config = dict(
    input='log_mel',
    qk_norm=True,
    num_experts=8,
    shared_expert=False,
    optimizer='soap',
    batch_size=128,
    lr_schedule='cosine_restarts',
    weight_decay=0.4,
)
Rows from block 10, named by matrix and row number. Rows with one number belong to one attention dimension. Each number is 500 + 50 x the weight over its row's rms, rounded and kept within 0 to 999. All counts start at 0. Numbers have three digits each. After the name is the row's rms in percent of the matrix's.
# q: attention query, key and value (stacked) (model.blocks.10.attn.qkv.weight, 960x320, the q third), inputs 214-319
# k: attention query, key and value (stacked) (model.blocks.10.attn.qkv.weight, 960x320, the k third), inputs 214-319
q.249 096:503595478554503525482502511478447526430554579540499476541555497552478491475588508476382496472482454504503545530585495470512515403473544467414463636498459487516535452554520462435554391447461502574502552439501492518490470503565561414522429527400584470521576527479547515547470494523456493493435471500616517518486449505470
q.250 099:519496479513488476491573641524498452430564479455644453540528508452539481480515425500454504505498421559555495427554543500529468472481530483516489406539600540434565415480572553519535474499468526590576540473539494537462534572631553509498468466503474486556566587452420442482529440513469533490449529571415506570579496522607
q.251 106:546483407569491480436525532442368488444403488481527506484613512576463474528485536541514582507523551491514514445458492482560438476494410599483486477559497436469566530574522411487479492466526508458458549508545488586455527459549407508506494543513485561501599522554438466422512518532518494533540459485473491462590585437404
q.252 101:550452525522569480481512461589601446433408464559525541506430568453478509500461456515543491491523583520527536489472488516505478487462446437454542458541510319529489532531554539535566483497469505424496451542473449523483483503587504441501542424475573512516480588521513463413525553435551447490500539492481526484410514540550
q.253 105:377478517556487520505478440475553500547517521424485455493434579462443524501403467495488585420557528513491493535473496604537513444480533458471455419399424521560509463520469521541510554468530585515454542473513603433473589487493486485528603593497423432429559429557496486516454577528362528528507450466455592538564483565554
q.254 087:495578514473571472623519547406525572595581517427436467552561579494500488507418595447447475578516450466557457521539462422440446572451512528479534465483452493573482461525481512479480569377435635426407431485532470545532547499522645461535424532571500453509476475505500479447383541436550481458587400562505441552523508509426
q.255 099:522537538456427467572501506501596602442571561482484467521588448438406452494486507465479551394551437485452471410625488521569482551557532531458532456538450435512529543509539508539422494462546470474593513452551493513444615469590467598577447429583448499472469529519539504555396577412454503582429553536533561425375447472511
q.256 102:474493454474492539570551538522452454460554468494484512506560475561490466543564572557417467464534572403526471620461507543551562491470528453543516531499585414537432522433462497535444487397510500569430490508509556581484570569491572543606501529567502408508420465482425469440584437440480572542533530491495549548484498419543
q.257 115:582506509488469448500441518536430475494419498487545518455495446505614460513459500494594499486432515487523583432497560537551492507453600504354531415532444388442478480406535564504535633561519464609457479450426486567476498522506535556522424529514489504439470490499583547481558528483439421538540472481479478568452473541509
q.258 097:454488424455507524416559448505536445549557444494493529529576459487569526525507500421485499464421563460400506511522478605465598425506474498532512501487487484430514468456509444511471536523534510510520527510423529519483502480545471446558525570490489497499567535498529459593493554497468462487465469498597487564606458457539
q.259 101:428452412404438442518562534595508530546543515537584522517522546502535476536494541514550417487594502503451537612487413490491563473488514483457459510511542534511516512492527492434537390463448487472572612450444505488547559511435562461546573486502508496530619570547500607504486544406440542564458516497476460504416483479502
q.260 095:465491464463527443561521486508408526500561484423464471476576440528535531422475472476478486473548477503442496569388544417543582456469537542432552500500583459548588494393521490497409573509581484497487497453458500520524451607455457530467524469549593523464449533562530521517428482521558465570543474552571426541560484556475
q.261 102:560466531520430558534507412573396519563464446519545512478604552448461480396475545545542512525477442498481541507456368488560461516509488525523520485478562426453473605515458554537535477412459551545607449566429480493550490434511474460483413600546464501535475488472614490459461479487383542543465443480555469537478494463528
q.262 098:383527441539414521598532524463505518494464511476511495516508491533460531549504535454506566575514506518467513510504537522562538456420533531615554467472548516489450389536494515549480547403425481559513420537482499600610543568523551450532606525534374442520611420551488502516488502491476618534591494467606455489507379451511
q.263 101:452500437512452517572460620522511507499466557496500457636422545564432491542577537508486489549431412414512458481449523556535427473546453482560549492612530504534550551540454523547481409448481475387502529516445609496472560455498562531513583440491497435435520536470486461575462486511483462483434505497546530581522509374465
q.264 098:578489535581519540464573515518481430511500502494582412446447500457488424527582526482565527444373561512491515507403496465461475391458537508501525478470559582558415464495503451541591558519538569523498532501530526466475499522409574514492530562481525470492545591415396491441501453441468456492542560542447505481510560444584
q.265 104:492506472628551644565494508392530512457512435514504588563484498504513525504489457498438413512508495395502550485489445519538538421560487437554586544508554413456501565613486493473487441524560546486519474536457446512624544494471494496478523459458541499509454444488526499484350413552473557496537544476478538525520520532553
q.266 090:481515487512479494622543607548393546444448501419558465509483546554447472433483594557400564473439448520508601492483468514488429491565411527537433499507542521513412540571473446447525440544493521530493466525469471424493548541449547515399583464419475490453495522526462478461583516444429469485506480404453495492425505549545
q.267 098:496483589510428592572480534623528523522528455561501454529408460513458447561449453470470437545586568534508463413610488486470441509510480549487556473393463555438482512594500398533504440503427450567480504391580395573494601555514472452512463463439426535529547548532500454355525395435480493475526541508543430465452474482558
q.268 101:472395452561502476488508506508461565561537527578510533522500529528452471472541544535492433479578499529456451474486464544495483432563479518501471514524556459492387387461568500476603519453399456492527453508517523644451462550487512511433505477492420558463524544484501442487525481565497429486498418468469561492509515437537
q.269 101:526593545514451432581568462576553519492492574550517545496512377489480470421443496461500436468497487523520575436481491473534418512522464536508481542531593462469461426572517458554493440520517528485429387523493442504564435513490543548621403500491472501557536492471543534472436453487430426460550487486556554536431522550537
q.270 098:467499465504432506381455550440498439598504520563562532454570409526554413473453391572579445509606514527538436614533535498489491513465562550413474420418498481491466502553480520495481536494546481576567538541563443557526618559508496558503524490504466433539516542569525509592579540479522536511502547576406539505513475526445
q.271 099:508584445477494522543511575493528420500467516588476482499589435506525549492489576429477520514519467472412552572531451458592499472462436524556578430564566572476571437511453487527444469502498447609497483511592524499427496549417465391577586474469501532509513467468537576459413462538470473503430565529532443523437494566479
q.272 107:485429474506513436440504414476621485499530440477436531559499456513425486537513515379453487472541562532426516522493521483493448518531440446477499506453442467482568600507466454560539429578644586520423550448562491430617467474540476428492461531589522435569494526415494468526541469509525492386542533486490514468425433556595
q.273 099:452466470508523450533521461517489545555564492390472490473501538454519531488520552483527461563523485464479460555505497564480545442482475542470551560497492513481502460478578521556497439576454375491481602509472415464632589385602414579410479508486466534456476597460583548464442405544465541493540425493522563436449507598527
q.274 105:507391488619503463462488511446505501485495548542490577490427563501459551441472448501474452534605506506508521476507412486461593517531427540389479515522510577551455492608563536593505507540445487412568445534527520488428503487458505567485392448455519412427449473581452519491498491460513451547458431506422522512473388490431
q.275 096:538534460493469538485497506523577446476428551529459474571387496490523424553455544604557566531485551505481493404512530484415495528495577545513483513458483435456511489536420520523572505526569522494589497487561538513455566568497485431553526507444455537537548425540485412486522414576344554438492560437536479468616471445473
q.276 099:428502480575510584423529536547520515458511510506485568455609451486567530443524446583531463473551584346501544547478491480567506476498539447398489526517551455446501472505577548541475494471482476490616426513538588434433484504515595559488522509416473452647430563540526552473528463524489592602434490532438531592548526475424
q.277 090:548524446501512485556520437490580476552483472459467523592504493539522452499573527484478389469408506371433509514480505521503551503537563472490480409482481489528487555472480534453557514442520468519503471546438498518501556520497405579534511607493501446495475511543478458406550522508425540555538521469510542505568554482542
q.278 094:569525444515547535547484448487481438453452503506415567491557430522554438474430430457456531548497542496453393507590417504573555535475653495437613471526403474456424483440508552484368491451496478486471561490604538489446529456509496502570423462475551582507446441450552598550530517539429602440455452477481434455396496439519
k.249 097:467517509524568493482561499520506544608474610502404525597492407505522550463516472436523494513535487569530550556348501593446607489495510441518533478448599481465551453530471484504472451496466502484482546544483569453487495481528449471462504454553507436470508460411459427415510563518450456487468487493549511419474466551536
k.250 106:449442496556501497499446556480477509514452521546465512489421398524501479515609417428434531475423550565395433426511455443496493446492481618492472516531532505569531529446518552488546481486528497560608491485504485539589488452432535494463399613495473551493569416548509474546567547454513453552523401653543463394423479452460
k.251 109:487496482467473500447549584543517491564547491425396535411521614566499494465502549463494543507486426570389464501534554535502522476541447457494602522529522566495504467435499516454407424517507505455510522434432507539563491577529578554560490544444462385483439515554564556497467469532568460512557407525583454486497427544510
k.252 103:392539514441492512493590489514557504494479537502605425559521581471453494401437449538525499525575569571559546530513463497487504497522434502468581484491451456412460474557581531538552483561398451560414560446504360509543500413368517528483573532515531512483402476458441464485471524523544537540415517510486418479497446499470
k.253 106:503573565507574487523422539489533445484498502541583478526560395482420436489534449410484497583478504507534486473547469538511511543553451468543458360399522490502536559511528445501483504515634519465406477589562494460523466483501568546590563533538523631487473505460454498384543488437410538492492590573493424518597440565437
k.254 086:495515417492466450550509403594511488465418514471524535526481482550542482524502528575612516464421359483507413501444573493480472454515511499522472508467484527486505551530537551593479494596450516359490510519639510566506439431488473479480479550451521429462593516544630458526501505460520436511468492474541582434483465518451
k.255 105:487575485525387628547515540473534494511498447494596518560566500564513506469493482454545475511532431435582410513519635474482524418494483498471530417451456439384489520489548481542584468501487579500452463386489561538495464608508508512468433468457430537484598522518562445411454376514488557483412466530448380447397548430472
k.256 100:484528453470519431591471428464474517476497522492440530519539525424547501509435491488463520514397485475481583513495488533525544533617462427534507534499524543455605491442506439465474443451539556504433568522536529500518403431506451536460571555472519532581450578573609512620468428427467513570466475560480437466560550557454
k.257 120:506491511449546456597543444419458547527467515440449453473553489509499514568534510473456479519550480460510523555431432531528505589418458433612513603460519538478454496452508521548485518488510522507463436484501488513496413422564537455522548541485497557418496518439527473541355482455506461557629560495586367564454506483571
k.258 104:523516429531499462490503454492450604509595460483562512449434518528561577490485480502485514551491570630498491470466491472582509523543434520538541432499552534431545551422505405494571404480511471509474414476515489510454540537475508486488475515570524527604533521467471520586440550490495555399495592514512537549467517548420
k.259 111:520412502543633568583427498463508577540568477500348499416439544513515520493502467509429523478420555458468455517507438483438480488440543546546426575505504476408523457573478510619523521513603509475467486459536505423447638448577445439514546602453530506457466406499498491466496503530521529443458475505511543542562536580440
k.260 099:464571478469509494444568468493528478450592474536577493457548461557502505578528394426435543518425463543443539501423516601475525530506468581475540488467565502499461420524483534525555416502461451528475544509586520480477577587556492508533523496398539546497461579497468480475504485555595467475574525510497518548469592549620
k.261 103:556506533546530589494390435535557552508463551441515494540541410454499504526526539581506536472534560447454516471553531537519536535511522470396439552435515522487588529568514549556541502527562426547511501476506480443371524466494462429522583538565505622501500460507475489462446538530435497538532547470471459593457461442488
k.262 100:491556554468626508520462450527490469544525487449379511468458637544419511533551426484477450423455459557492598509482521492517521435542412471405496590463497485531544511437511497428447536492471528481495502446479436489550540470522513499508529507535527440421490598488558572515427481523546549447536509509548521517570487405522
k.263 102:605540513526552474478503496475393476449579494503501454498543449480480495489507520526491504506394491564522550606584412425572561462521591522470428501507533490507542506437475578488475534532487444561539547540514540504557407405505479466519525449500530436516544591523510574423656455497517475531491379619510414533472519413518
k.264 106:545433437546385465511558485537410436436424517498507432601552438407514537582505516499551478538491431492493544432508420552518484567465531480495550398508490428455576376497557465554432516596429566510478469467504554546430484484469478512528596448551486514455479505393498440527517532398444435587470473540610445448488483499435
k.265 110:491435456509486462516526530562522477553471501462487518425508517583404471458546568440495447476556498431477470612546505504495558510471596538498504438505546473576547518543498446509464528429573437491420534569590548581403472518589441444518557464530442540609446587531544528465555492517556496461437401461505525535546506523464
k.266 097:535604542466465538500496491513550441433537503444559515465461429420516429517545502434555493400525618530572449564612484487472575555426477441491509499531492570483513528509562620507532508579553516464488487453562554412517540417467444536521528551506492517500500541483496503513482470484487427433508518490483432503489461500435
k.267 096:496531527552518559469473501529514525550485502540386483611478544476436482485467433513558534495453525421486406530563521521559427528556491366557471510523475408443511434536450383482504621514591541526601448541443471549495545532494473562484415494391457495568436516492493468482516446541485551500464464560560464492487414514429
k.268 100:456603585593437497463406485500498537492511444408456477511536503425520569488480496444425465529414612594570526577523472534497549506453473491479521499507512486562563572520447522515493478544612533553494577586470609532467519511560451390494575516458479469438591477515472421423503530560496575480462517414502522504546569592562
k.269 101:510435557466465467433489500515495501443563483377517477498497552509472449486490496390533489508546424522524474493543595496442512548446563500533590468539513445471525518566521489527463494476449479528525573591510534468496545528547544404473551432493434538529489467557480365483553538514451515464468560470495462464531459410542
k.270 099:470476479488429551523523478509502489494530537539536504604548382516560533538597510529436588633495490426432453459512541467361404384615470649617497486578457528454503560515539403455546495441494515470466571489471507503451528479459517458493482440509512541426529496547437562470473516474430597501480472606504419441459517535512
k.271 096:495468576427457534514539539481563679549519562484484554503499492568525578449425451500628550499445409534558484473430618572559547609564520446525556564486496552451514466464475555494471514497416528453456471557473495474506512506451441489468407384456532571356539505398395571507503474471476535512451511449563489531450492456580
k.272 108:557529538485541449503462554418447504467588536481542452510443546497495558517483533522526505436524487518442559584583466539507471527504557604404482428491477527504518509501547438498429490565469513500566468489518493522475488430436520576489401504474531575465455486489483434509503500473501375483452466440431542506575501491520
k.273 101:437533479573556517512422595499548455479462513506497501460594473579442530536516471463516522496510551546561437534553525512533481445425454447529546485467524535501506449618503499520523519506482551571575485484528496517446502521521509445472464544616469395499449421487440525544411529438515451473486489486409477502469568560568
k.274 106:471482560472483477485458541577424426441495518543524513483507521419490449596471508473467515463513530485539470533463558486499405500460434508551524536587449432473446474533506576479478492558468446543534596456508421466495476494353513516418599447560500512486462499540499492523522405545576448524516466491527462411525536485464
k.275 094:565482480545452515495502446553484511520518523477466529515543547482488493572553557504452437464535430531509516638505443455523551508491547473522586360576475504529468542463541490431515575499379514476560462481467484594543447429559533620521450519456475493513488449406637523490569440535577435495486451489514406595505507584421
k.276 093:502542519495505485546521457517418590536564566499470577468460485510549504454546501462403510526525494504497444492417421514446461562481491516523543541537470456582462428520451499524471406397576393518539533511502558564457524546542477412402492446499475535520523502553566461501590593482534632508533533484517452432476571503460
k.277 092:512478479561434479571548457476438491551462460465575431534537533521390510505445551501457488483673477465527444564511535456505425484527532514419523441628535423470541478517488438494421562488488447488464541528494379611497418432543569493446545453479491608467499472472584565558484510469526523492423469474549541476513474502519
k.278 091:590453504462548448464582543491589522529453389528471488516506477421496492470517507536559496485471470445427509433538502469503587567555460469505352560533544515554505498422435471446600463431460556533510541524474433504452376541504533507509509489472531548489503461470555512562475457549523554611500559445525517461505545533456